config = dict(
    train_examples=195000,
    loss='softmax',
    encoder_mlp_ratio=2.67,
    encoder_depths=[3, 3, 3],
    text_encoder_qk_norm=False,
)
Rows from block 2 of the image encoder of a small contrastive image-text model, named by matrix and row number. Rows with one number belong to one neuron. Each number is 500 + 50 x the weight over its row's rms, rounded and kept within 0 to 999. All counts start at 0. Numbers have three digits each.
After each neuron's rows are labels from the 100 images, of 14848, where the neuron reaches its largest size: "responds to" is what is common among them; "lies over" is the class under the peak. Only what is clearly more common there than usual is listed. The data: rendered made-up planets.
# gate: MLP gate (encoder.blocks.2.mlp.gate.weight, 256x96), inputs 0-95
# fc1: MLP up (encoder.blocks.2.mlp.fc1.weight, 256x96), inputs 0-95
# fc2: MLP down (encoder.blocks.2.mlp.fc2.weight, 96x256, transposed), outputs 0-95

gate.229:509536504503523570576405423623469568474447438509649506483500494495521515495479481459499470551516510625507487501526429551491483483475543480529502488492536490508633473565527517499417417511525491623566481495499510501645455547516466480510419388487495499460494460495480514465496508491500381513
fc1.229:599535556492571458500482572576477497445512422458533441581479461534454452512475501529510515490458498451461436548516447501511492477553477503533557523547464529563400501511620502485429565626525456480436482493491495484481466497562436435545518554511500481266467479430485532506476508532499458503
fc2.229:485532524425493450507500522482401443510536518552582440500570525456576464472503540534596451502545541458506472471523517475544518505446505459507510365552496602455627509485528500546495475467496511496445458479474512376544531442598498447455475499463575514495542471363484489527509641570492556468
responds to: ocean world
lies over: planet

gate.64:563569560460512512505503520457502508482536552479498460495499555472417508487497496491454582459477538520452544496402505436525533460501516488552482559530498528472431502502535489426495579466486489496516533383431490474436506487551405435575488683532603554485502482544334504419510499529484443588
fc1.64:526471380499428456424492557476501527461501405484513507512507373497521495513479488557504424498441443525431578489501478577487447641501539519493606544486494475536485498518497481423464395510368517534529509471458512457398527549482394557452507501492497497567498602512478476521515597479462468522
fc2.64:462503510484499449567483504476445468494473509615574425503485606562461508499527470574488385384527516447476490502494466480546524453490461488496533461499330550492637510495519477505575507446563471483504547501486540485501510428500524399445487506562541495510507505530560525399607523508485613491
responds to: lava world; desert world
lies over: planet

gate.68:485416497549537500481562557477536474460498461484479521385493487479499466469461442557542378507514441619499486523599556580509473573578498547487511372488543547442509494562517501532497523501548523477596559449506497591507429537460570496486508380613499398500521486541480528451558498499442496470
fc1.68:495454529496458493520498684558554601516486529507483499569499527478486490494488557513465502468420500542493461517542474447497500374510613491537506442593509491464534415540501450476264464492451505509484564501501461481587506549534497589521501466544487537473431507516498500541507516501516475496
fc2.68:565529503442426498440543529528499493474448521415445450436482545526473503446443455581440576500461588521498522497517538518603544480492700464504492530473514489505433496510505489466535501450391596496437620531426539462503573510516475491482498523518517458497573539541446571465523548566406497491
responds to: cracked ice world
lies over: planet

gate.197:600468555488527505508499624451457612500488534550508486552507535536420601498347496491499501518480548552434537566387490492470500463607639497508510433486507494470475503542511544518419528539431500512625526504460474521517565507499478505521512483499462531534561493494448507507493515489478440366
fc1.197:515544409491499471545495493545402449625500487551515457531512504481518567498522552498455502497408496513544443442572494503508481597359480564493451618551476528479482496485568430538511500518469501562491471508526476508444497507497594504480527516534684502443410523511546420510449507407539471536
fc2.197:499600468555501519434517497494481471627558532499508456524500484428610486587462560416544449555449523457587402425452514558475492540421562503586431563552532469499577422452548508497587549457467483487421492503547510440619491498481497506525475500440564482468475490480509431492436496541539499564
responds to: rings; ocean world
lies over: ring

gate.148:502518453442460505443491440511440535474697445624481464485493439566500518525539493510473517474517453568505523446530490458500515455442534500505441490512439468494539409510493590523398533517446491555541507487545526496446358553431434484513526501594434482477449490577469509397534465491517522571
fc1.148:548399507530416509434585437432457524460534443500507524480560413557579522630482467516591432433519491509368502561447503533420469443480508501517473466488519488485525532545471524456493464577465489474462458513463470366510527477469532513544464623571486516434553465519512535495549447441457431499
fc2.148:460519395501524515490522520501625540503536484438391441463484442489543481584570479496455468500490513458510498385521503492452536506463455568552449557545550432502536408423485471494524525492431498445511558560584442465540383526489543596490564558564563444489387579549525464437492479496491497518
responds to: desert world; crescent
lies over: planet

gate.28:518377597476438510486473530541425657556478456519459453497470467486412449483502473480505530549461524511580551462563464450520473441450475525522533497525501489465385534555460516497491393490494473580496432610504500478528599528587538455483531425568515543469496519631482539550499542511464514516
fc1.28:462527402504541508564462494457506537503398445487565537495529499487587522505381572494525536533448398498484560501504488412452463499467500544435518402415413525514496503422444536411454455506499551497484440447509444469536405521522484522513627523478532523448457614498487490586516584483564476532
fc2.28:458411471628451421585536519500500438508550470447500510460493494421430529501441485411462499393597596522495513500448428391410443526451507488557516394528462465553531532490546501545512490561574511545492490472510535473455522469504543518388516533548494478508541461505505518608491463488554596502
responds to: rings
lies over: ring

gate.133:508479554526562497520446502511416561498353496444470434467562398516499505536353485524561503480479522523519469505535497529480470583452504502508484566512547542501418510599568530468419565486532497487464481553448507522499477548542560477486593523504578511433478497532520588433458580402550397439
fc1.133:569523592469460533446539570517481513462530509412568550473499552566480501497513500492488537487513503440494422475464469493488507513620560493491489581499483505406526553435465481476570521403526476515498514391529485494434558487386493413506446592453572559634479572446450524449512415484504562434
fc2.133:479620492485501490471499457524527541566471475496443452436499481544431479526454446461523439500467515545537519452586501522505520515456582545532456494522560484420436467519594461401499536413441474513499529519519472493562497571506529477460527540551568548588402584678481440465487532455395445521
responds to: lava world; glowing rim
lies over: planet

gate.92:531528552474570496531326548491515527464416443422471555512538499508503569501505494512489490492517544499595502459558377510514495501514520609512466513489452465447416434550435500383446515480483463567565438509543546479488522577504452413456558515547471512563470512531410472506495562433548406464
fc1.92:475482577584516493522539516524502607556500500529467489590534491536496529500453472485485502544458485474429562509490501487491400517400572515480544523446452517522527553611438529471345441589451515417508534435419518478594544502569482583516501528542553473388458467522460513564459547562563481536
fc2.92:448489537500532620498449436503489468568457471572506494517514470548444406550510494499497616574554419498462527513512492515441449503522472557397416500576421532400518498483499530514560489517617373546572450480503538546478495449477459487541487500545459460494409526596554486532509449426481472427
responds to: desert world; crescent
lies over: planet; ring

gate.54:520500538475471501591459639437481629473480416451428503562530515512520504500502508505527536540484494517456441574545460510501485483495577516471493508447449447500453485531474575492270473535497509499498509437505504446516519560548402573539459500503542486452553508526466550575507495411500405506
fc1.54:363492570590443478492458507482528498499506506417390597513594432480474501510567500538432516530571508529543459405510483445519490450411493430475490480458493523425374410497508465475494603425501491458454502524515524461486494436501536481496460532596612527513453510467528503472489484512613508531
fc2.54:428500493559510472521564443602505441523492566523490405477565517456497485514495479486450558404549483476488409534491481609499454558497464515482449455555408521486564544542519561464596455489588468478502495527482574525500495469502513396408528496525515432502514512536677585513576440506517559499
responds to: desert world; crescent
lies over: planet

gate.207:491494521548504470422480488470530490540522558479499322608526518497552438451524493499474496473547547478572508449521554581504493492493496519528504485498540552557528457541523466500465586482518547491520474542499486620441416496510491489498424412624497478526475520391507651526413578491588476496
fc1.207:447543443475563498503506390446494506575550462596471485469491445610465572545410490528547462494504447484514540572508500468627468543560513500471487526550461579512502431470506480530577352477418539538522414472414498444584516528432391500496499459490509508505510456527544451513488522491452426449
fc2.207:499491477484531503512453404549532487432471510532453417535473540443539428464476483585530487451542538508400499519507498445495467499595711519456515380378413538466500507520447526516572400502502426529547413523498502451491517545477549422470533527471509511514496492429493525524549522531527548503
responds to: cloud-covered world; half lit
lies over: planet

gate.198:402523523443436498466458518519424486452366507524503450461634471509415493499504526490477512522382455566587433493466480371479551505597546599520505493468483511472476539439480502416549486558460513476499509510503491453465570522500408503600525417535499509497450507558435490495489456487517493395
fc1.198:520440476443479491472587501521457536502504492499534500534498518472497476509471532428453532482418456557483513520483555545524498453457563394590502515495503536370357540450486508509510514503379485490488537501523512497498499635657502491416422490537517434439515455564561469410466453589535511506
fc2.198:516401546428500517480518535505488497532459399664520534578474537429539428554488616496538445569497492497514494490488561501503514572544475506371445510546524426501421470481531511516506522495639537482486440580499478520478528495591583506506509526550498501458462494395491493598491504523573544516
responds to: lava world
lies over: planet

gate.163:531492490535472387534493448541495503486520434369476499510599391564509486606488512477505472519499439496479532462515542584405425512493526548522437488421539496405469479672503566500501557501481435541499477537509465465458498583538526474507476512483488531461478503495449552399500560399518417485
fc1.163:507389475552526491534588425657603515476584485513422610466516563592617483480467472510540496500512503523437473513586498475460487498540504522497453501475464471555495529573457574560554504502491503499558531522535505554497451512418545533392451495419510444500529461548513583528493512519544591537
fc2.163:498381493510539551475483530480573607410524434456464588520533470403521543538580511446462550496482565485450542486459491476399540546539394507517498522550568400505560483503455476506396487588500504505508461537536486504424425584526483609493490537496483528462563469477483415498572482563575515496
responds to: lava world
lies over: planet

gate.65:595494628483560516499495451401501500506459465444567532499460471496483543535455552496538510501483515560457537507485457500444487528659488533536456507506495520441488623515480508407520504576639422509558447488548505467474465361487495484428532537537549502451496414540552450519453492429473485447
fc1.65:430494515503425509477452443532555476501427533513495616505518540499561547480482566578499400568508506694497486573529521426522460465563573484491403565504446523534545480525481400522500538523498455471520546502527497489440479497414422513443492505632455480459511478522605450503480442488496479501
fc2.65:490439507498504554500564483477468476514574516688500464501506530501470505528502481464513329489532470508491529495484447409457532483498351495541505490602501535489634496545548508588493482527489501442417507505465520632511483510512466545499548439567563507474490456507561510457513431503441534503
responds to: cracked ice world; crescent
lies over: planet

gate.123:463457384497507462493478477468554517487504395499489488495407417449536487517466538515499453467538446428496440491498480518544479570500475517574403475442500454505495538545380485454503471506489518511570402530524528444494536631360530474416442498461586503482531481567553564627495446511469501543
fc1.123:496491453507489521530428499450496437538517556487523510564517524482556461434535529487497570468487488506491511506485481395467493474454489513450539502522507548566502500338544492467492544540494538438432494438506505485386454467507506630497511517427507500519399515390517369497481489504471559693
fc2.123:500610451473477436468550572492415541634478541507525499566496497515485485486502510611492508480441490508579359483472551503520516463489687494526476529506454608520498516442521493510550562376481538502406504468490530461540500510476507555534508479536573467469480500476607508486521426480477533501
responds to: rings
lies over: ring

gate.191:490520509546470602491460581417522491516546546407429428405484538494539443476526588533470482426499493529501447498465546507455493496539491391518523432458603521490593512448515486477543533539412500477636576530484473561550493393457516533400459524503445516542573536471481582503473507405490512505
fc1.191:526456495508546439475543425549521520468522465535546544543574557499503529504527480498489495495522423473487542506504409469505550659566557495503499554544495573498468406447502497373473522446498490505525484438490514523486546465489329477471549584432516363512515527579508432501376498502486547489
fc2.191:638563470427525639525475490510509502497401514546559511452438448540470522464468431528460527350569455536524427490482481432496484486567660402487465488578448504491608494445525500501500497536501476477448429505489511506484499473449552517485462483507507493517506513495401487506509470467440587533
responds to: ocean world; cratered rock
lies over: planet

gate.130:419509544473470527575569402522570525582466509482460538521474484550493494405505466517525486561502485429471348513538514459505524433493526456502555569412506527520481578446501509531492439491446470476439430466500514498513513482486403510495564501420587591463366499448525481588519457395505508579
fc1.130:472501485514517352395432458404502505509507550431412513520544480435580480615549539567513472481584500483612489498553512479511420517494463547586474426514464609493501480414444456473505511507519521459529456429558570510519497538550442575457474495501493604540509510429518481448472445537478473538
fc2.130:546483495433514530383513472433536561548448489573505540547519495521471570483497498583474578646490457517499370524529515579510482517588674523436468471471498465485471530492519513468481468461533514503509405502504487509437475488355491495517489503503519468505429444500538467559499425417475494425
responds to: rings
lies over: ring

gate.100:507485582499447520472547520598478521482491524436503467429637537587433496488455559518490472604551473547503516487528508579545505363539507509463527535441575517488434501556469537480479612390499487500548516484521492496479388487489515423503503484586475452481503505518427543367483559422484474470
fc1.100:478598519489510518501360546499620501530496485608501497533482433442475460424511462517452515480485570495595445479582502394538500502498566498469461497552393501542510480463462504430434480528491534470535535430493481466427487616610422501521573519476480517539473551498479431525515477562538390504
fc2.100:447447517531475472507502512492511488420452498505498547511508501605483537358448425595490610466549417505466530497489507529616492446500568471414512478381474573506507533425490565466559494428568499545466514444411567556434627492550507445450484528521472479473522492513519596527519502454491521504
responds to: lava world
lies over: planet

gate.227:512340620505510497420543544427582524535484502489497589325351499521493430502480560525547455446451482561500533579510463497516550504588562497551579509552478478513459533484524439594518515522505471420497511536490530535546536503487431517434447513461542515538530491515525504498465500541486534515
fc1.227:593483513497492491447529644554498501501566528498478506512532550546499502489555492469496549425578520468499443514536493485506500566471521478496457542587458379560568521460488567535502507426504543385516504637511495510550500465481487566496381501437546468658501472477488495496499512394594517522
fc2.227:494403492484481551557588504525496487497501512450504527484483458469423495469491539438546459532604500516500544430457467394467539480505542463487520534426498514487373629502503492550543538504527478501549699492475527430441549434392509514466365564506480503518561524503473502557500480455524512499
responds to: ocean world; crescent
lies over: planet

gate.42:461466487447607532472523503503534504475542476492476560466501463534436530587402487459504505541443496487505512500491492434454452539492557491561576559424566350453524537508422510499426400461564506601562486567501485545495501520368432453574518525496532480570527477474403465514501541464573505407
fc1.42:472582520464516526554483498620556584404552472503505496499376512500501456477478535510480452499521457488534504559481523471575497569483579444496456529506503435522541429555394555438473449510421484517609496566515411461446424526455500503505564426551389540505480465473546461514372476509472431490
fc2.42:537541452468474595456456474530504542562529475490472435559514466374496511548481515443460593509440563526508512505505436548446491513502356500600497500491513386475504452561517348439446529503420496482466479551538461487521485507476512577537543507543475419471497493540502489459435350544450487495
responds to: ocean world
lies over: planet

gate.176:504528499404516559380499481473564483421462567503433497493365555551394477523558577501511500495475497451488486481454489501521609550524453477504454535558468456388517506547577463469541520545580487595498487451493479521466389433454486413513567455397528555498440458509496522484488508486419460504
fc1.176:402504466521460519560510482515659506485468585451388504509453565498491498494446421449538471473522464548502518494411469556571518491527495493510493535415490511598657534578501505516521483537443457503536534519485511605498596508404504509390547519450500491514459428560557505556548493531538500503
fc2.176:499518516495478561612498451499496430518499479536511498431501505407520476485502510534504420400511470467434431497442487483516448477488452495513507484478485517510667564432508509518627451490521487483526328515496512525587546472477596412402495471462584534570487533502584504538499529503511562451
responds to: rings; cracked ice world
lies over: ring

gate.161:408426535549478519529515640476497516510418497498458445564515452475413501481512476587463496476476495517564516431490526459519441488427506569515493508422484557452512416587458427494402491411461519520588530461507556414534540571538451498514537591549526531551494571557538443531595485432495436536
fc1.161:490530572491489462541453508603550508419534403412405512541542437537579502527507467530500534499490573441414532537524489472500407499491596547500501596474502401562492425438512514398386447479461496512448465511503495517519579543507429455474509521429529500475510511545415500513520562416523431577
fc2.161:474455470462516549504496552499486485513500533654519424567504507543386517545456569502507581470499404509438508517482462498470537544541517512451478380494449576471575583541572500486526478506566401507531504459471563515459499458409494456429520486625533406415520497569581504562532525465494473486
responds to: desert world; crescent
lies over: planet

gate.141:479522429553588507543509497476441587502513432479500565548484467525530553700558487442517494510526497519467571497526488579447496460547511539417460421504529471531513405468452523549566574498377485500454469482485495484468485504455458595439488361571497481444482473532565486511490537455528440521
fc1.141:496517454509498494569569453586548461568560463398506536458558474519619527516495472520582461502509492538492576499483541506503488516423516502518461557500568496421568437447515435499556359597528536473488497539531492536573509507500545556612523544537546544600539479481541491439475508491553348505
fc2.141:511478520519498527518501521503535529497482469407426506451511548449558615495471518520454510543493503550490365536491504486458508501514384462516475494552448641495529499541484501539498508478520494630473427396539529548578397495500449502463515505565534506341522445490455520476536517507500356516
responds to: cloud-covered world
lies over: planet

gate.217:513488448502408513452585447618454525460496444503509533499572492539500490499556494512514461514573522504518496474543511500493504481502498560548388551508531499371578500472517482592471567562507432595553445509649525472497452573500571425527477392510475437502429522564499528382498516502451457505
fc1.217:501497464536419480519531449494493499499546469495439512547566476556528595599515440497577501522501496531405468486450546549394491515423521458494515480491513570536509496503506537466506511457422468501534498548521497593515516523435530502562342543611521496531616525634500518467568518471404398516
fc2.217:483547505500460514452476485474557530497501502436433555469496517505533588634499440483495488517508433545488453450515510478404508429492480614530525507541636448393483479522470448495449594489496429564535432526567521542535504490473505482565459594502518504408506458486358449541511524531497377505
responds to: lava world
lies over: planet

gate.61:402500416435507541344487481524498494500496559454483437582486507449580541499537552475486552542558533579477430445462462440527517500496483528514474572514479444593493449469443534455543528555409493485495404494602508466545457509487448670532502531565520475501455517413455499485469464517440486548
fc1.61:511495482478481494483477471504581538508457493423491510521487502519421526419494557582505432539437433534461395485456445548634477564551501531444446586381500445500386520530444522512554504474537438549472445494459499438529379504426469488632525576473482494513493514527544511517481436471430488439
fc2.61:471594492526499475495494499458480607553449507449502526615533420470482499475510514571490483597500483508544341475462512549569444398513548495487496500445442553616473542452423499461456507405515524444531501503526502421432502396431494533519433514504561558488540484409570510541479433456490518519
responds to: cloud-covered world; banded gas giant
lies over: planet

gate.51:496586669498449543406586449503499522559525504507506467482496492504414502453532537438502510504501530558478481463503410458504558438563465437510553519575545509386407503596591545504496503531578473526475420460439568510509505516525451356532491492501503584498499478605493477538472503493521505472
fc1.51:512381443467571535437491578540498557493495511486590509591436476531555609538510508430511508649477462540462490548501455513411422501506550541470415498482587540513489533504512498529468494523470515501481564514631470451476522500446532534525508497596523482446414456583442382524519502496516442488
fc2.51:543505511528494364547488411494495399490476496495509499505494555419492481478525437504482352427540512528431500466457501498500516500464536504501489447495455525486482484412461494496622505525563477565461559539514624498501519508627512445417504515453489512479565484497495503553463459551475688524
responds to: rings; cratered rock
lies over: ring

gate.216:406392497508567470496477490687526535406500545523550419516495339414503499563547526484472515500538485429462464504549549421515555462503511526505480497552387518520512556465466511494503477494456480472443499582510521410585515513556431467513500492468485461413463505525456524559516546423502519499
fc1.216:469483497492526509413450514473486497508569539466505453539497493531623471478521478493439483554521422522546485525519502501464439480486506386502364437487453474508496333503583464567484481507513524466459496451620513501505505613502532505440499480563474500456527478460497532551647568531457444396
fc2.216:512482455546513517549455495546438503505424603551543426471506282493514532547410547484496479490482485583503561447510446489493554549471563474530490476526452580489527513482498488500540432511479469454472476486518488448559561453516521449355474474480440552450537561470469508544433609410496455505
responds to: ocean world
lies over: planet

gate.102:498397428493544528453538424455537529503517390606416532537533427517518601506541474522502495457533498592506415496506520481513510583541576588478521521451547512531566434496504496533520508436488488587475482500538497478505529554469450523502501481584490409519508568647474523425508638503434490502
fc1.102:549439540498594518500478538464504480501593566561452560499480516526459508572460448466530567533451417536542531488426441486452493441490532512470588498429471587509409524522466562471499579461511525523438527444470489488450499373517548570511471596490500435559546348553452523550553515552522475584
fc2.102:392499484440476414500503506516444532544501623535500458466506522479491514532507492548517458441539541560560454476521637511514513460446394543515514539611470457519569486433463540449442493386530530394498516442532526475489468510624518519462550439551554507522518561389581496503473541534472564520
responds to: desert world; crescent
lies over: planet

gate.128:533485558529571421507464520529499511456447467504445462544512427451483512580567525520573560470516469448411494453556500501505493409478503586507523533516493482516439523553531531447451540473523506652507497504497481518553534555527480532501583400513457449422516362498530510507463507317556448560
fc1.128:505549491483457505545548495494573490480616495446507474518488521512467491506560506505463542524506541412500516474479433512467572502549499421501543493385482518467613479483493434525493486498613445455499508430499516466491503505386494486656437620539506505481544490513525454478577389599470626516
fc2.128:427571493509470497503489500553516563490453490444498491357535463503470456501457525502554407394444501571582523490473497612528501409460534594513501576443488489491476455453481470497561509429418489506543530544504520449582516499446558458473530512477484501568497644606535494418387499499483476501
responds to: banded gas giant
lies over: planet

gate.194:494475455499477461578485528407506452462544510516468497568566508533556507552523491419482541495522588583473551498482477495453491461531557518538446455529546538418528483511505496460439539503404501448544518532565423511525438496469540618497530496544562481608374666499501467441589470539568437538
fc1.194:508485453474458486463507426540519498509521495505456525677493494487497502488625529495497452500591498524490412481481527458515511516496507487514466493568488431527570394556496397478497536598500502408491495457546586497450373602483406447504396488580449492505485511531520462601520457500498498548
fc2.194:440555491606460480412435508452609489433399567496504516479482481522539506514487466455571469524555461477486486516583505449525493456446390480551529440541446505517418476478488518493559388486511465441460482410493526476498507525592511373553507561564502554500499477456465492514409535620425549517
responds to: cloud-covered world; crescent
lies over: planet

gate.0:485441609450429498466589496510470412547529495543559520525498499508499500477491507482603495532534468543512568407489532574500549452364495482497417663509492503500542504500546497401551482531503498488557497555498502497513504542407491544407514344516534493552508440531492403472484491437535507466
fc1.0:531474496503523498405513491473559533514525432552554547590540448545500455463519540471401500522621407456540569507622481472536538596508523419410507478458551619452518417516504569596521542544508475508588522487483491421529465488505501428521473496487525554547470515561520453514509398549478438538
fc2.0:500477499664445544566459555502523524565409514459494449440518507472472428486398494437462423501539598498490552471481509589521481389498451499508572419408481502613464438435401495512515513524501548485507551577452546492515475497527480456545502540472390509534535501479512551531525512557459450568
responds to: ocean world
lies over: planet

gate.151:528613425466452463541488488457559558506443480459491500511450606426526500521540542437533524524485585455515421504466428471423504538509490525628498423608513469491480453508452466483534477507459452484501477460493499481561402640500543442503540510499464489456530617502478427483493376472426482546
fc1.151:453529520604535498443467502487492502528501452487519541496541449497511499539513419506482498566573494369546471504560507535495419535408500480483454451445514499503532397430460504548492483473507497463501489432489600504557600549438475506521392412508405523445619498437542613559586529477543496572
fc2.151:477497556492484503491505482552443449473544486597459434473494537502445427467547472495483629482456459536496440489407401434562528472478486495528514489449438464474615611482481524537589469518493538513526529473488460516501505389432512561489487451469532487656452485512541531485480478393620565504
responds to: desert world; full
lies over: planet

gate.87:567531515499500534448495604359479478494521529394424567415433500425537588544474428476457565458441489508523490543507500496483523480529468510489510373561502508483481475498501580449420536521530496486545531403464515583418490516551576531506503509464463468474532430575469541408572447546432493573
fc1.87:477501601547526515502515523326510529477533453511505500499472533471510465519451451508540456511437509510539447607515492492606492493493534558493509496506508497502624405398591458498473447518526490492517536458390481563434455514551450438606481488499543507492591483583516558474521606542488526410
fc2.87:535463502477518535500530536430452615480526584499495498555516629507490538442431429538492474533479504462496350506437506417494531499486306456497506490512403410553528554517511431543405467478495575477457562468447447441487520459498479528490500524540535492533543452540500542488492490593524517530
responds to: cratered rock; crescent
lies over: planet

gate.14:413646497459492496609455480502482533478519409599519450498509457441507547515457506492399410444466475537497530510417486496565518455458481464476616501402545470506497472602471528498526480507424503527486457477496534524517500547504403524504591549596461472436486465576475444489499419402534478489
fc1.14:468524528501440503536476458491496436502515534441546414550450579527492453477429493532495538557462525504509518492528531436503353478519499628478477493494534497552364505485605514486438534521503501443535482469518434542529494456634536537517580487536598490420516527595517575458508563472495375493
fc2.14:602497467394490437579497600493406479369530531488533464472527481484434494551525531542553514510501559555463493436469491506552494364423497528504520557502468482517605548454573501441544501572503482588494529530472528411561605519499558528496481527494540533395523499428468573455480499540508554497
responds to: lava world
lies over: planet

gate.59:488500463463493502481453491657478505451406477470450474520546494555462503583508522451530500499493500428506431420461513588520524475532513569499491500466541495509434499519503662501509534546459482573509462564519498514628442473601512519498521363500457517518447498489472562465403532405497418440
fc1.59:483532468503461546507517506544558497483565531467514529492540624584525472453513511543531493592532489467539528492524489562540482503508500483504475637391504487461597537528490448503523556420504510400520501506547500500490508460371473494502462619490578496650543552491486472462519493603553623478
fc2.59:501576460522499449539493421635511535531446501385438461372506492472441452520504456458529427453468509525516498497520507527475501550448518567565435500611497458470457440498496465424541486487492441582504483518541481459650471552512543470435538481503490507534500659596513477499511521436479473488
responds to: banded gas giant
lies over: planet

gate.22:523493551494508459449524568479450548535597495461405477559497484438523505530421452495467448497451458493523497487546475569528474538433552390487400532475487494535518443525493394492459430527500489614563530482414449500405537501480497507345445549539497524498651496564520543555475535495447483499
fc1.22:451562454446508458438495538509466436533443507550542447478448398489499543516474564473487490464475489503487509407541519531557405459420421507475471480384440425570371486501473538496541463457482495467482497461442637547550531506563496497460505524534553564402541598565502517489399468513432468461
fc2.22:572495466492500469523379471460494517427397495492556438493585522459490536586471526485513433497498536503559615486449470570503500469478420558501532442558481598474501505572544533506412488504462434498562502457435511512458603511585478315537517531499500521560530504485502508409484560527474447490
responds to: cratered rock
lies over: ring

gate.150:544496485498567553477610549663458547513502485465502501618504329528487462508503472484452492601500508571471512534627481544402540479501503507506477484471512506486418517519491524513448533532501514590458563472543501532547482484464490566530500469523461531526396618505464510493590445504485496546
fc1.150:510545429550477579605485575543520421453521479440464450522502474560498483486512480503575442499487511476506513420496514494495491476508463498521493545472520445489489515433442501489439559446521472494496475558530557515503515504372487503390378501477625640578490531450474556631517502609473502574
fc2.150:529376550515413522378535540499539530514515468499445561337512498502497596507469438436516572503501512570460547457495540532447501498514428502490496509480527407498476489493546503483415517391561477426476445561485528522503487531470458557506465486509473427493640515541482517482611481414449459514
responds to: cloud-covered world; half lit
lies over: planet